Weights of a small spectrogram FSQ autoencoder.
Training: adamw at rate 0.00082, 14600 steps, batches of 64.
Data: trained on drum patterns on synthesised drum kits, 35.9 epochs.
Rows from block 5 of the encoder of a small spectrogram FSQ autoencoder, named by matrix and row number. Rows with one number belong to one neuron. Each number is 128 + 32 x the weight over its row's rms, rounded and kept within 0 to 255. All counts start at 0. Numbers have three digits each.
After each neuron's rows are labels from the 100 clips, of 14976, where the neuron reaches its highest value: "responds to" is what is common among them. Only what is clearly more common there than usual is listed. The data: drum patterns on synthesised drum kits.
# fc1: MLP up (encoder.blocks.5.mlp.fc1.weight, 2048x512), inputs 128-255
# fc2: MLP down (encoder.blocks.5.mlp.fc2.weight, 512x2048, transposed), outputs 128-255

fc1.744:131119143100149183108137088153113164140118137098141068132085080123126164125070132112099131138181172117125113097123123110095172175135108122115083096133132097170146144095132139151148202125139167167102173145180177126086125121100079123146142176107129088150118167164109101103148163092162117187093109122080164114104192078109175122147093124083126142081036105094114101119091110094084155084156
fc2.744:159112086109130154153135070184121116079109124144102114095108151058135137154140124103121080183166140129111147150125115123078096120149116147119149091112058123168112123139118097155111147153075202163093137071105120152119157131069142087165114132127110130106144134131084126152108201116108116113121146107103083142210115115125139088124158124130124128173088182111109141160100104157116125104163
responds to: quiet level; rumble

fc1.195:160102096135140165199110103106172141160156137152118163107128158102159163129105134123143149151125139145171093155058168076174138094185187126050136138164144103147201122140153105184100195102169113185113091130124106177131140109158125151120157111111136111107133066168103094111086099124123127079110143158160157122156132113149153133151141190134171089148097180156120147137095112141200143119154
fc2.195:101186111204131132056102164133115081108112166120113158082103058192066138095133135128181102116131153097142095169201126151165159078099181129149125105190121130104164156143142167048158109100068094075139100057153097162054117118187114113168102137115102121107129106119193150102160145161167109132156128095112145098115106094081110182178099124182080137090117112136140098145144149097110069057152
responds to: cowbell; ride cymbal

fc1.714:158105156113166187113070143116088189153096155124159103114075130159148195176156162186137143116120174182151137176083124096097097109187151150157139149060142133125094137160167082105176174106124163152131094168167094136166153171057176116153097151095131162170160079164158134086131146172125152146098091094166114085140095115155170171131188139120106146169105159136158113177165150146202108145097
fc2.714:096169103103133164114095106084130071104150169130106162047132083147095168169165170131142147094134168110133172131170116137095158078127110086117235142118097110098107073167109158095145115171051186103146118069100149110106108148164084092219137154129121128100128129129140131172091151108099146108183092093129117115143128104103118145146113161164122117125143166119090142111136121136108109094102
responds to: snare; pink noise

fc1.285:165137147127123163157126143126192125173125125153074107101114103203180170124154125168198137127117117159136108157157203100099109118150155129177120170098187073111074164088161120106080149112189146171192197149151079172132097173112151077115170093131119153111083128177187100149149097047134105142138099155139148144086152089176132151194158119155116098068123155157171159138097149138113188153081
fc2.285:094113132123141104153113134144101133069164137167132168144114152051097099180110086132095139118120141123121139160093152123015140140182107113122099127101114124119065137082109087127154087096134112152101116121144179111139023110058149140143166146162117097155161167100066120104113132182143120162109101128133084151128108173117110089104132156124167180208072171135078149109134185119114126150073
responds to: rimshot; march

fc1.609:172166081137152104112088115159083151147130148108161181181176162123087143147160147115073045125092111146185094157160160134111164123084107131120162154136123101182111125154191127142143090132131078142084152085087123155154137091133194133129128183130084096184170075143114118112153059178121149160133089150136153103105134163192103150079078137121127157115092124140115140162103100178097110133189
fc2.609:113163116124139128133140142129110090123093115165089133100142141113181123128174134091128117110145091149116111139119058105058087106118105142074115127113122078138086120162082166110095132119223132150118097141127100136135082123137121110101120146140180170123090143137121132114105131180152145150176107157137124130158103111170141162141173115154127127120160134180187148052160112137175128104059
responds to: crash cymbal

fc1.555:088186185166172184171164163142121150153137153159095157141065139158087091097129164151113119139091168168110153110137155119182133135155110089185136108105087125160201110076124119170160101145123103119084123168147196154107138116078126102092143103146077094102144134113103123064107084142162149104096136132143152147199165143101167131076101182093177092156103115179139103144170143142089115149156
fc2.555:110102140093144129153149127088128128098148083094144078105149207061178103132108111136090163181098114147141110100074135121107112111176142139116103091100168138112138138107113140117137129178149109134135119156149153116119108140098115142077131132128115111142091133114075109112090108172133140165147100169122102148139136149180121121051144105069142175150103141143060156107139121112145135150109
responds to: low tom

fc1.65:192174155123135156121116172123136116156154078168117164151114163078190091145112143112081176118170174097094124121134148140155069117178198078092117163173165128190165080162140154150091164153143138143119088123196169143138167111109103163103179109108152140110184100178150123166110174111171096129156105141175139132153158119125096116113155151115091149112123138125081121178170180097138085157072
fc2.65:097121168175182122131108196130096119081174132117128188169166138176105101110168106129133120139124119074121113144145149147104141142149123074134126103148113041113147171152133128036151084074124118096127091101089186121137095147125135161114115086138127134162099134093135155072146091218178158138126164132135123132119134144136062164110142138130162172154146131156097147106161195094149086134075
responds to: snare; high tom

fc1.235:109105148111149118104114181112106138097161172127077095157080141123156144101172091144140115173133149176158122093126089162150092105139092122124130119113160118156139158119149168167149187123159126147089086151159118145161106146141122134124127180076081082150186130112095122070171089110165078128105184184145169132104097130107090126168085139137116139139080092095165083092186161102180103094188
fc2.235:155098086086098142198152067178129150142152080128118080140110172061155111150133114104161167110135153136131140076114122137086130126126095136113128104109104129164127115114132113170147206150070218158138168104075150138108164145094112106145101120106126152074117097133064116136127138084098127156113149118120094149170136084147122118098128138137164148174048137115085152188129065147106152126171
responds to: white noise

fc1.14:114175107179138114103153091108105174090150082125122107153094079085132130170148076136128166148194148122133105165119134110207117113146143097105064180149129050100178121109168162079122129158121174163080119159154108175157122169078139178167143158155145141166106083140182122152132146163147127107150162159191122142163139087107126099177094163100113166106161085123188136136106154138123143142079
fc2.14:106134125078126161109162067132101107143160085141141155100090148145103150160106134169174140154095162123185196116173140154093156141121121141078122174144134194133098148095151111157148167143076175141152163084144118102117107147111100069142183120080092177081136039148150107130144071118111087119101123076076145097096153133116186124183102175143145109150065114168166161177081123134141109117146
responds to: white noise

fc1.643:177130153163150142129126120108100122145101116136091157174111126161154175143191110127051131167110099144087172181156114061045098088121129116147151150147133156123191133160143183110196190091113098154089159172137124155162201154147164150086136161161138146152107131106114127104100165124178093147141146096079124160136148217124142155175103167124139086132104159121173086152147096136130103092123
fc2.643:150148169112138096084148180123159160224096140081148115134166091190101122054111162120151109139092111140118111125175116138142135127093110146171119167155164137112149130136118172096134078126186036114113128141144108139146179175185100143088120124096103132136100129128192146135131123094145145110120130147139167125071155105134156179144099116129110097063201067143205106078149099135160123149095
responds to: white noise

fc1.519:098180145180171102170081114119186171159117185120156095174129120134156173126164085159107082152123081117111167138077112078170150183093160160136104149147134147127116171093113149106064146108078103192120098125075145105150178122090125129088111109105098104129143108096074163169143178134126104107173129110133142095095106119124098139082143140165174167147109164113161100101157092143164096092086
fc2.519:067160111144175150115074165151139133167167102147189174146114121138094076160120086186118143166098141018165181118138163208086168118171078148141133123136151209083117132110128142102174153121120098087181114103089138131111141112144115123149106112102117129105069098097185104126118081113111116150161121101134172171129135190079099187129141156127144134136110119109143162095160132097145117178064
responds to: high tom

fc1.371:191174199109131140121162077113132188204179130176149100181137134064167140114072082117113111118129142110086158143069121128124154141089135175158101140130093110143168118118103101170158129155145161124114103140156200120095151133079105124141163103105073101151187123151104096088105138098086119137081160131151179195195120105158119195125121159127116061152123104123141117092120111143131117179141
fc2.371:110145112153115137120126055071163152118106084114148128100170214091165119133115111135083139169103143202151205139083122105111125113215114119071163132134165155131088131102128111173078089134157138158122137157177094111088097136141143095138159156141163172073123067118114074178113085175158131104179084105121085127065102130200166093094168105127081224171115165171083148115156116105172125155106
responds to: snare; high tom

fc1.77:139130117139113160134127093125097125209090149149134115143096121105108135110116150188213089107066161107151101134081093124170143111069152086127140157180145117098148074092107120123124081150100209135124086099121175038152184117125117152114138164167128109133150149097059121123169129148084115132147132156091126078141139159153130135128077141122084063149120134090089148200076103126150153067148
fc2.77:116062111156170128133109126123107128000135122084118130119130200132182122184143133097068163149174134130149115131122120108117105153233171121105141037099106109143132125138151083076125123106178078118124128151149133119078060122120184104122127107172196128099107100144123132122127086215155125141143120152173031154081099123148113099084174044118101181150133178151112156152168137107177098164144
responds to: mains hum

fc1.631:125170126128152097152179121124133072111083209169160142094167101119093112148155103144090150147110153133137153123120079148182095117147163086177081095084136158138119115086177103129085111077088111124183128148126154166179114164104141153072178177111076129126162134153096087080103104124135077123086082127092122102090097165117183101169080160154175087163125144149174100120153155176100080089100
fc2.631:104153123001140139123165102141137117211134087139161088130118162113158155156075143152114135124082126161149171092121110167105140133139081237112103193118168198109084082134101150150109125165175132142134143155153136107133137135133095093121147155107123135130149123128144123126105098106104103152121112127120149155159157160133167134091138172138141087109129136138125169099109075150133107160081
responds to: white noise; pink noise

fc1.595:148158182119115122117156149076177192117164161144149109113150184125182126135130113127162156135136132115107099130115113096165146178140134144155116188107185126163149176097150186178173106111140154159143150139116147105161176196178148119156118181116152134178088134152103154118181111124092191113186125177140152165096182138193133107078119170094161150092114111145093171166102150193159157154080
fc2.595:101130128164127181143102138102093074071124164175094160080124139115123165096181202112120121148145161090122144181132136096149117093149195092097213116153087066143161140175101116102147139135081169135125104087125140125099124118152166153183105134137117092110093104122071125155119143188126144110157113113081129142159123085136052133122154147132132179163143210136056145158118174136136100066147
responds to: high tom

fc1.166:090170125165081072094162101112120130170090093168180179099166105143177172164073112102104086159127092139119102165089124091090097163139140093108158089123118121126164136162182095119093104159099188084124089138137134108179161173096171133101138106099096156116135116167126163075145110126162152178082106086114181187112113162116088145166128178084165150113150142095080104183087181163089129113109
fc2.166:141101134087157113141145084120177146174160084086179097159143168103147091155095107156110155138091143135141136077113130143000156144156077130154133097140183166114047075093154107119108108142131140138105192182102173114158102144099068072113163096131150119100122112175120109155127076107108136141098109137180100169124153181119144095103155124110154143159107143135147165102113079133126185174115
responds to: quiet level; tempo: 70 to 80 bpm; one drop

fc1.280:151140132113139156117098104129156122136140116086114125135110118145128075187135087122134190118116136145160103088152115086170120181126104162162110137146142145128106110120099115099120159170136109120173152178175070176093123142109111093094130149120102100081129139174113126162142107080113186116218129179110075157077143086145147133145125144154089150043154127162211134154092141123097159160164
fc2.280:116190177106157127117152180102157154217098115129147101140179174146124116118148129127094089167084059121145151105131131139157126103154102127176104173149190132121160144151059166142121070109189094156135109162137133127161193169162116116091142141119113138142091110083167136141114117139134165135120145144112205176152121161152118148076174103143121128101197119154123169080145058127147124126102
responds to: text has "noise"

fc1.28:115115094120159135100150116126086079102117090154171141134107171106150165083142134123165097107152099097143111130127098101211086138141178174108108148123116153095153115150097110163182159115129130121154057151100160131127104183145141180182121168084126097108123118156134160097142135107098144117148100125173155166150179090164149105175110168137156163121095167129150133176154108095082101125225
fc2.28:168130137159079104113156130104139194155071106113145090150152131152138138088125104070160114154121098178125088107156140121156135146101087159133031155168166166134154144132089137162101108112196104182124149155120102154136179127138097142063141107098112127132116128120187145122116150098157102134119169153131129084030116101150213150158082093113098103063138050151208057125126094121127150117121
responds to: snare; bossa nova

fc1.15:159127153120138185116129116191159171137165131180153132181114065133134173157105082181156085099155171136152096168107123114170105135122190109122122088103149148133166148127098120150143108080086099170122084077089202125135118160130132198177078181159159174186124142158057148115133168110167124158149114157122133138161153174110108102128160147146153126168088109090061176186108148109109092105115
fc2.15:084143105143162093077109131138124087111126129098167184123204125162087132133098184132108120136101155107124166140174127150129103147159110135142230098130141177075075117109190119051122107138110109101136096079127142084109084107174095104172134138111105135116118115116136115188150096130112164094121065114169109115117131136107071135109183119158118162161203152129128219111147128111162089169092
responds to: low tom

fc1.198:130082075124131136119173106106126157098167170178114148086116102172184104180123143073158094141091119116087182102085133155138144118125172127159079089133092116093084087125105084124107186158113127165115092167147179109111124167153182134106134093116179152080170102149170101109095114174145093123094154176098105122110093168139139141096087107105136080135167180145153076168156165077109135181094
fc2.198:075067128102141123109103122156152131055126107079136149091161134131117124125140173120125142110123146120139135103140133108000152133158123099149181067137132109133083098144148082106101137087111068106086161132146112126117060119120127106127133088134164124090100125161115135137126130165163173127113113158152086119088086128114122103141188081227112198178172149136123144091159133104153148129129
responds to: rimshot; march

fc1.663:106103100162108123116136163164140116134176109123183107165160088123167084138122095173069146103183152137106180154097117083142130103196163093125139120085123092117144170031086057152122134142059075113071091127122077141127144170120141169114121162178125098151173121089149118068147081196178102134127149128107215168138145108131077095091149133101160154174135122110075112108109161145181102181123
fc2.663:138049148093104156167168087109094137108127095139146116111124217103161183141127166128109137134104135167138161101109110102104097157153157130072170116065107140169108110128124079144098174132153169151141109157132114097168119155135139120110143118163172116078127104105071115168122118140128108104140156142094071149138160102189136119091137083113125148173103165150097128140115087108175130127148
responds to: low tom; breakbeat

fc1.739:173101147091135143147183124125104163097132074131155128167121107175172194101144154183149171161102110098145172146078086144113109106161135179178080160178193189110116098079086183112093135106108086101185106127131126147095088137075103158127120131099132082086091132136093096118085113086084148135169160186169135116120151080154173137078115144073082116084159094134109113110126170099082181180079
fc2.739:085127152154149126127087191163108080039127177110093162105153114131128125126147148085121132112170104076092093143138135142057116141141139126147155081150081073103128156191096119088163090087109096098108109109133161126139056102126167168141088114151151125169111213096122182113088144206177154130147126154141128123128098132121074126147147106160159171148157138129098153111182205104125101124056
responds to: rimshot; cowbell; march

fc1.670:094085163136184128124155105142135153111157122150153173107129168153139168179142090193109137166155115124207200141105204093123176099182128084149127143153124145161122152108119087177153190136147096135194170139170105093140109106072180117134106118140169161097132087158152117114124102129124141192093186192121126159114132119121104165124190106179129184129114180109114176163154150121190156172163
fc2.670:121198103109128133146133141177104116093124128137107154129123140081144135131062184140148068124143138135099147133107121131092106138142086195119142103142101161122093114141143165119082089098108146147088054154093136106122095119171132064156131118190143109088147129101104108178131139173130146120192092145131040119099134146137083126105145146164165165147122183173063135103157151183163095109099
responds to: mains hum

fc1.495:094157146105170121120099134157147173123152118145081086107068116158095182114153094120155149110171161155112114176139104078179120084128114141106107147072113088110177150072137180091156154122076181175180114158161099080114139169134176133096131103132119157198115167137142100125106096143126071100123125086087087083126122110156080185131154118080119094179102109158139119143071150158166163146174
fc2.495:189138130157084099118151137085186215182044130133126109175170156121151141082124144073137127127134067185102086121123116121179094123112083155139134105133162159164172146150086163182083117170168074180123129182119095159187170112160118151114099158137115147123105148148143101198103154044098135098119130159178122089102099111146184121129097075128107101070175079128157110074147068146135143132116
responds to: crash cymbal

fc1.554:165117119178108156188096156135102146106098147085147161137133129174164125102144067134131137131122109082144121127070153117177104091136139142114147169087153129161091097130169090145089136152126089154157093109075172117155102172164156132077158167110142159163084090112138117106169073133178117143122120163137112090115115178177067166139096155113161134111083144141098153176080118156165157157089
fc2.554:110116157167160140122095175093108083071099158155082134085140156143174131129211098087097128144141099096123110123144108132149108109179118177140091081086176127110090134197108158079137114125214147140160116129138077114121072134117138163065093128146183120157049126126136134107116090182168112145181114183090135138146102112172140139131146105146122135075141106159144126110163149121151116127081
responds to: crash cymbal; thin (high-pass)

fc1.574:118101147160178121175184150112096149135110088126137173139095124159090085179106159133083093153119169125151078076159172084136089080118118117146151122074078173102113127077136099183094087087084136140158156166171174079100079094147135166151154191079092095145115125079078138167088135173119125117079148153120112161118137095162155128099153134140158173138154105120096117124177169134096098123126
fc2.574:138102094105114150157109100165123173113149097155126098135075123090108111149124116125121170128128148120120116099120159125000150116120103084112100143142119125176101119132113097143152159135133138130111165127121122127116098125091110117138136090113151132104142113174118130096109123117103092170086164109140093115127102152108166094149082136153141135155070127130132096157103116102099142108169
responds to: high tom

fc1.489:112139169161170143152079100128125113093121087106170076095136166109105098138079157111174159095160162088126093087155169148166136105161186108065126161102138138167108099139137091103094053105101183088114120109163145148132131104183115085108141140157135134094132108086171113077163102166161095163153167115121150164143096122128118133094155118088121110115128155128093110127115159127107159121178
fc2.489:173112076097105152153125086139122126134131130166113096147084139100141108134160107103132152120154156105136131140121128114088107158134115124104094141121105098154124131126157074134117190165120195166121117126101155137104167088060079093148134118115091115104094086152070137087185102111089121151102170108109123134166116104086112118122117149146141108124032155138099114208112115143114135120204
responds to: white noise

fc1.485:154106145156148112169153127185107155131153124118159141120118169116104153093147143119173118165123108175181111123127161119128121194074157163140118078189173123154097080080112190111137095101126071145096141108190115132170137145176087163117135090155127163115114169187112094174123186142161116138107156186133087151075173180141118139166133130071086195174124172105081152161081130155175109073177
fc2.485:062154142170145128097121143100144126145122099129196160182194131141119090126148102152130089142099107123142178181112139154185111106155069143089178125118108162091168127072163137067091113155134088117151086120118135141129148125144139122150107141110100111117108069083125085180167058094105158109145132110189187142131124120096066146095171125138124140100174132119082182094181144127156099154086
responds to: low tom

fc1.589:153141193183191157093128161120127141128107118094104119172146104149076131166174158157114128153166124156147088167140104064130091129133107058144153158135124055136228125115150148123135076118160162106098172118155102139178096108177113211088091122153133168185132185162144132125117207129133107078137131109144135102131102166163120122097176098096129122184151108098142156173124133192118073102121
fc2.589:086155154177166127071111200091104084108104161137100155140185102199066171098183203111118119157147106120107131176179122106113112107128176095134215115116116061118155155204106115075130090131124106120143096095142123137120136110174144142156101111117118135145082121117143163156133112151143165097129137099127143136165123111149079153148174101154123109113235143153152147100137159150181083112105
responds to: low tom

fc1.711:088141133132147190128159118137124146127154104119166155184138184152134130107124109174162099134131129150129182111083144079136158118182130089073078169143176138150111164062095141177151108109175134171173121115141126143131076089130137182095118167179174126166151106159139136075078107135163112147142151137169142180104124161194146158101160157155181150163080097161131139116133132111111146138099
fc2.711:104150164115158099078146174107121033110124168103140123009168135121102147126074162138149130143119133147114158122131095146084105119139160175126188107141114213106119130140089164093158104144117109126119091120132122130138112139191132152114121161124112124153134161095089116202073168163136152090153087149118147127166135142153100134100157124135125129139204104119090154086165143152160111117089
responds to: mains hum; high tom

fc1.497:120105162186121168109087106112159086150109159183165157174168168094164131134135164116122095132162091084169164091097093163196110158175145132102135164164105114082092143126104159118124194102142096106124090148155151074100150149116176109122154150093134117097082146119159097165184131180157101097132143098179183116102101129110147083139146172085113079152159167105085122173092097139146124080102
fc2.497:090142120127126118163088155200098143125174152153129166193109079129102083153169114137135180123158143038097098148116142147059122136106089104139150126103089038115123133154134136116176128132068133104130123107109181141107046076090146140147108115146126105158136143095133159081150089110106152162115136101132084170158140168086079111120116151136169143132122140107115156152129199142104139144094
responds to: low tom; thin (high-pass)

fc1.161:122094138104109114143155123100107158077160081139129119137097135092108148104083099133130150114168167149115157149155121087161154201144163159099064144151140148119098119054151090118131093094128069095084075123149068136127073085129098126136128186091135111113097114167106100088132144117129113136099139180138112173111113145156064148123178124175155146125102132133160103082126140088081108144106
fc2.161:218164110087095150136164069127135182201103107166132081170099125126119098153135081114146129125133125150141096137134120138189141120104084151106070195122150131126157122102092141179105172155157198178127128155133141162140236148096081096101160136092065091105149093121179108108149125100096111122132160109100154134171155105130183160096096199139129067045095091139138088214080072157118141134189
responds to: snare

fc1.464:112165137205104110186108119095150068115127116121110091087160153139139176108174189083073167095098140116124142130170102135059113131149209128189133130134130142140128111164168166179122161072052142109133077130133147106169105084130151117153175113136151190100146121103163148146152135168165095161116105077090148111157080109131100139201085100096107098188161174119150100114182132111094089106101
fc2.464:134123128128144103122149161111158138240109124104154129145193119161110113088132157126142117153086098153132123122150139130134151100094087134150101170151162149110147169147126127134112084118183078145123136170119126128161190194169092138083100120076100102096087113130162136160148082106132152111116122140150170108071129107121151154146108128125099097107242080132187133069123062113158123154095
responds to: white noise

fc1.391:177111162171078166142074115139067173098116086140165124082110094173151100129151173148128074170128114086179074178131141113125095109094188127162147146092145152156162158138126166158156119079158112117098109121141193136128098135138169153163137075082143163177171118175088169154119161173135081079106164107087085107117137101109069175143159138090134160120121178177109120133176107099141080176189
fc2.391:112080138029158106138149137142119087106155149148167163158090177145131112157108117144107161059114141115140157126110087133034104151151072186130089124128139161102083130115121084135103147175166164145147107164080167112200133162070127124122116155157128114185102199109074137112095071138111151137145077130177149148164159142141105095083139160098152123144074137119117162081159150153143125178073
responds to: quiet level; thin (high-pass); tempo: 70 to 80 bpm

fc1.410:139105111110114102127109137116146156183170115103085067174171179101108152093164097153087167140162145111124097128138164128101135117115119085155105093079127142160173183132092098160119109141143090117149139163138157093090176147130155133126131140090117109144146133108109123077123158197171096111100123093152185094099070167093151147097087119077142148136101172188150168128108110169135140156153
fc2.410:175166127118117139100121139070148126145101176151115140098140113135105139113123169113168100126125090150092080144147121130181116088059119080150204149133086106146130121168067170153085117214123145152154124142076125133167169143153105142167108167122079103122104204149134113182052178042088154081139128127178141070158140084140155151134107116153132064075173113126137107099097061162115105108124
responds to: text has "noise"

fc1.521:188143166168089160154124131091141149184145163114088082081118095122153196153108155144131148098122153141092156088129155086204133159113115084141124176081087082130161175162109085166162157149149137151100116190141129165194151134102115190129132125110129103190142137078080104106096168158107124136128126083123116111202140137126160150174105115051165106178093144112108122156116156152172154105203
fc2.521:125142125108122120119156072089152133127115110127156111122112155067133166145100155156121138146112142169138179164114118115118122144161110133082196120107142186148105126087141125146083121197093108158133126143179084101113108108154130095173157164130125143099138093172086039194141093106081086104119079100118081114134119156117134077123169113127103136183087200133098174105111107168164133134110
responds to: low tom; mains hum

fc1.202:154133158137101128160099163082159182137134151151126161131102133178192109104104146133135132105186077099100137150097113127144121105100193132183123152139085059135169106115147117120158102145128148112180160114162113173137200178084138200110079119177086100139142133152126193136105102119107194120096191191196158151192091071120116129154121107115161097090121085099153120072122139143159153151164
fc2.202:119146089092111157189146071105133087177142112161114070123136221049179135167148133152130177110133165153106158108080087104076104137129101131080150132096103099147070108162162120149127126174154218207152130145112138105105093079127098092117139116120144152092112072157068105167162078139108132088137113128097079145185152150158126135115183160121129115170134150119096142146128127146173148127156
responds to: mains hum

fc1.652:162097133199149136166169125107062131103086137121135112128154094162123138133139179142152168170168123114107084155126112148201140089079208100127147124166118095143132108091159107112152202145134207090090158080106101118116211207191099181155155126088172135081171107148081097089162092165195140140161162127098191111071125174163138104089099141164121127175086131094146088143168135155107104110171
fc2.652:075124156150183084145112172121120145178135120128175211166199136171130117118141159127076115124129108077143138138134147119101110131196116086185153128097173083105140132159108141091121079064131050082131092172142143108147072130154154166110114107150145138148074141086159158141132100200155177136146121179166146173086111153131066132102153113117141198146212133133121157112180179079136110159041
responds to: mains hum

fc1.449:128134174116125105088142113153145105171087155159158120128118174095128137151085115122152075145181127167135108110054110118109114157095141138153115170155112106136165156109111204093101119158183193156142133133170154109103122132157106115118151110178097132143115144183109079141123113107100128079137137121113145087131136160120157129134120130088098178086156127098181136141125156151172084128181
fc2.449:150149078156144104075111195117138111135100122084121151150197068225089128103131161087175145094126110112109111123211123158156130130104118145140138096166129152090151145158137133039143100097135077059119095091131117158117172116167093139119091098094132151117126119123220163135138123146150155116133133112171144101088139080091128160181109102197116116086197077148182110128177102097131057149121
responds to: high tom

fc1.70:121142087141176096168127120117105153175131076100140139133099137125065161107099107143093126111143123136107140210150145094135152130123125152119115113145145141146117165119153196089178148096149105152152148168185119157134127138116120133102162089139161161109113180149134164131140193085123101141140184108131156106070091152106075128153133102117125190157118114136101052184184163118159115109129
fc2.70:087187152113150137133112137125150121189109150147136157188183049099129113138140132133128094127153135090121150137149131156139115127106046138138185162121097133104144111115117121095093131168061137129126100107099173128160216128104075110182106159112088131181109132075112117172167087122098181085118133094162215131177145135093091131099143183197142081097162141120088203133142126196111096144084
responds to: text has "noise"

fc1.376:180156155131138174107181153143166095175151096131143160123151166116162148115086114138144130122138101120138156110079118083141165153131158149074138134132153116164101117073085137101185197149128145188128145103186104196112146169106178142173172135127149107160082096132134101141094138132168151083106084189174121173117187121105088141146096168170189111164139117174127158069118149110103102131154
fc2.376:129199101129122176107151091097147100141081127140129116117154114120151177109101174127119123113127117117118187126143091151157158085106091182088179110138135241113122118110099144136099115194093156110131119116145115145106118094186124123150125157119123153121111123122205093178108111098102092103158114088100120125179121090102144144115138141153090082087148156113102177142112100139138121128087
responds to: high tom; muffled (low-pass)

fc1.164:108158125145082103075111151109146154155142144132145196145090141145175144133166140151137091164149093162154124070110158122206161077120154089070143205172110108098118098140116168075145149184172129122206095093132079113153178146132145129109101161122099165123153112129159114125148115084163138114105121143132188083154133131158192159127122136155130137116192083103216148080089145120116093119199
fc2.164:076155156083161144055148133070142116156098126122136124116137162162144143128143165173113089157098089103193149128139116129172130134194183122136113137154146149143171135130116159111122125088169063100120128145157121148096118099224153104121118138140179153126074044132173134143122063216204124111118128157115170150128125159146137147130193127155102199114162137145132172119177121121191129139135
responds to: quiet level

fc1.514:100115149118134131175153158100100147122140077156145176153154155145144087198097150210112153142142180129194191115150180115132130133165117063111115101170170163111065127088180127091085137159108138114177131128155183098133091172105191145142167154160172176083142125115125098119145120201120127140128090174157107092106142162152162150062091125105145170217087170195073186122158143123106091138105
fc2.514:097173124140122117096128154178098105122104147135099144158124149126150129133149155109095047125099111116102122165135088091085080153130128176115136121137103085149121116212128141128093090100155105140093064129078165114167101162160153137117086128142139162162101153126055200138135110223155143120137122150116128134173108139148090124150141141165157116131150154135113122086155156155143112130080
responds to: mains hum

fc1.316:175083191184104134073175131137142097170126119155155131118106122174165083080182171096133106187078189125155149087133109122121126148085117143125085082149167067130173166095144073126143095161155153096127137103123086132160146175175147099101156174138130085174095068111167128116109124171086124106108128144162117101176117151159155070090112109130126186172086109071177127097090185117161118089081
fc2.316:132153102098121153154146099087146082143114104131139124077173136099125133139172124146124140128108144119126185133121097153005140089153121118086163121073129156121065126114128141155126115154109165135143129101138137113099095097129119105135119122083142153060136077111092121170136087127090140126138112104066036114153140139121141135121162146160133119149132138135109168141108113143130111103130
responds to: snare

fc1.122:093165111100159145153187117108079134101110179106103117110118170111137160175182099185165189146137129115156183087112108161145123106112127090120142132137133119133080142118109087164162080162095109163107181147134184117093154103094125130075092182136184153165136105162154129110129070092123124126092097145139152104102160138093108163080140157123117108151107112126127113120137119168159115143161
fc2.122:124136134196150146116096160122077186077096133134128139113117114168112127078190120115117121174146101076124096161154165131120113118165159107136082123127116095140186188134145131110149100081136056088118111091168100156067123125138167162108098090106136111124100081091162154042163104188158094180135180144096126138063095123103060155122145104157112182113102130143116115187135130105116108125152
responds to: quiet level; cowbell; tempo: 160 to 170 bpm

fc1.556:147185134119129101128095118094155088114168075135091101108098121150174088156111081114071170140152197128155119158152111116158132115185146172132124105098088161165103171124155089137147091149070167147147158107154111168134098128068178147184099170144162188095147163096169100116081126168175128185098097137142146177168161142076093122126097179118157095118133180116172162131143117108086124133140
fc2.556:196160151122117184086134105078118148175077140179119117114124140157108179082133173112119110136143117139130148166156132107247125130122145155103165177119138189150156123113096116133083173159123183137118114114133100156149222112166071124155134151096100123098088068125156116173148133118122097099132151109098200101164127078110139152140121168132115126070122140158126101183122100139160102097174
responds to: text has "noise"; muffled (low-pass)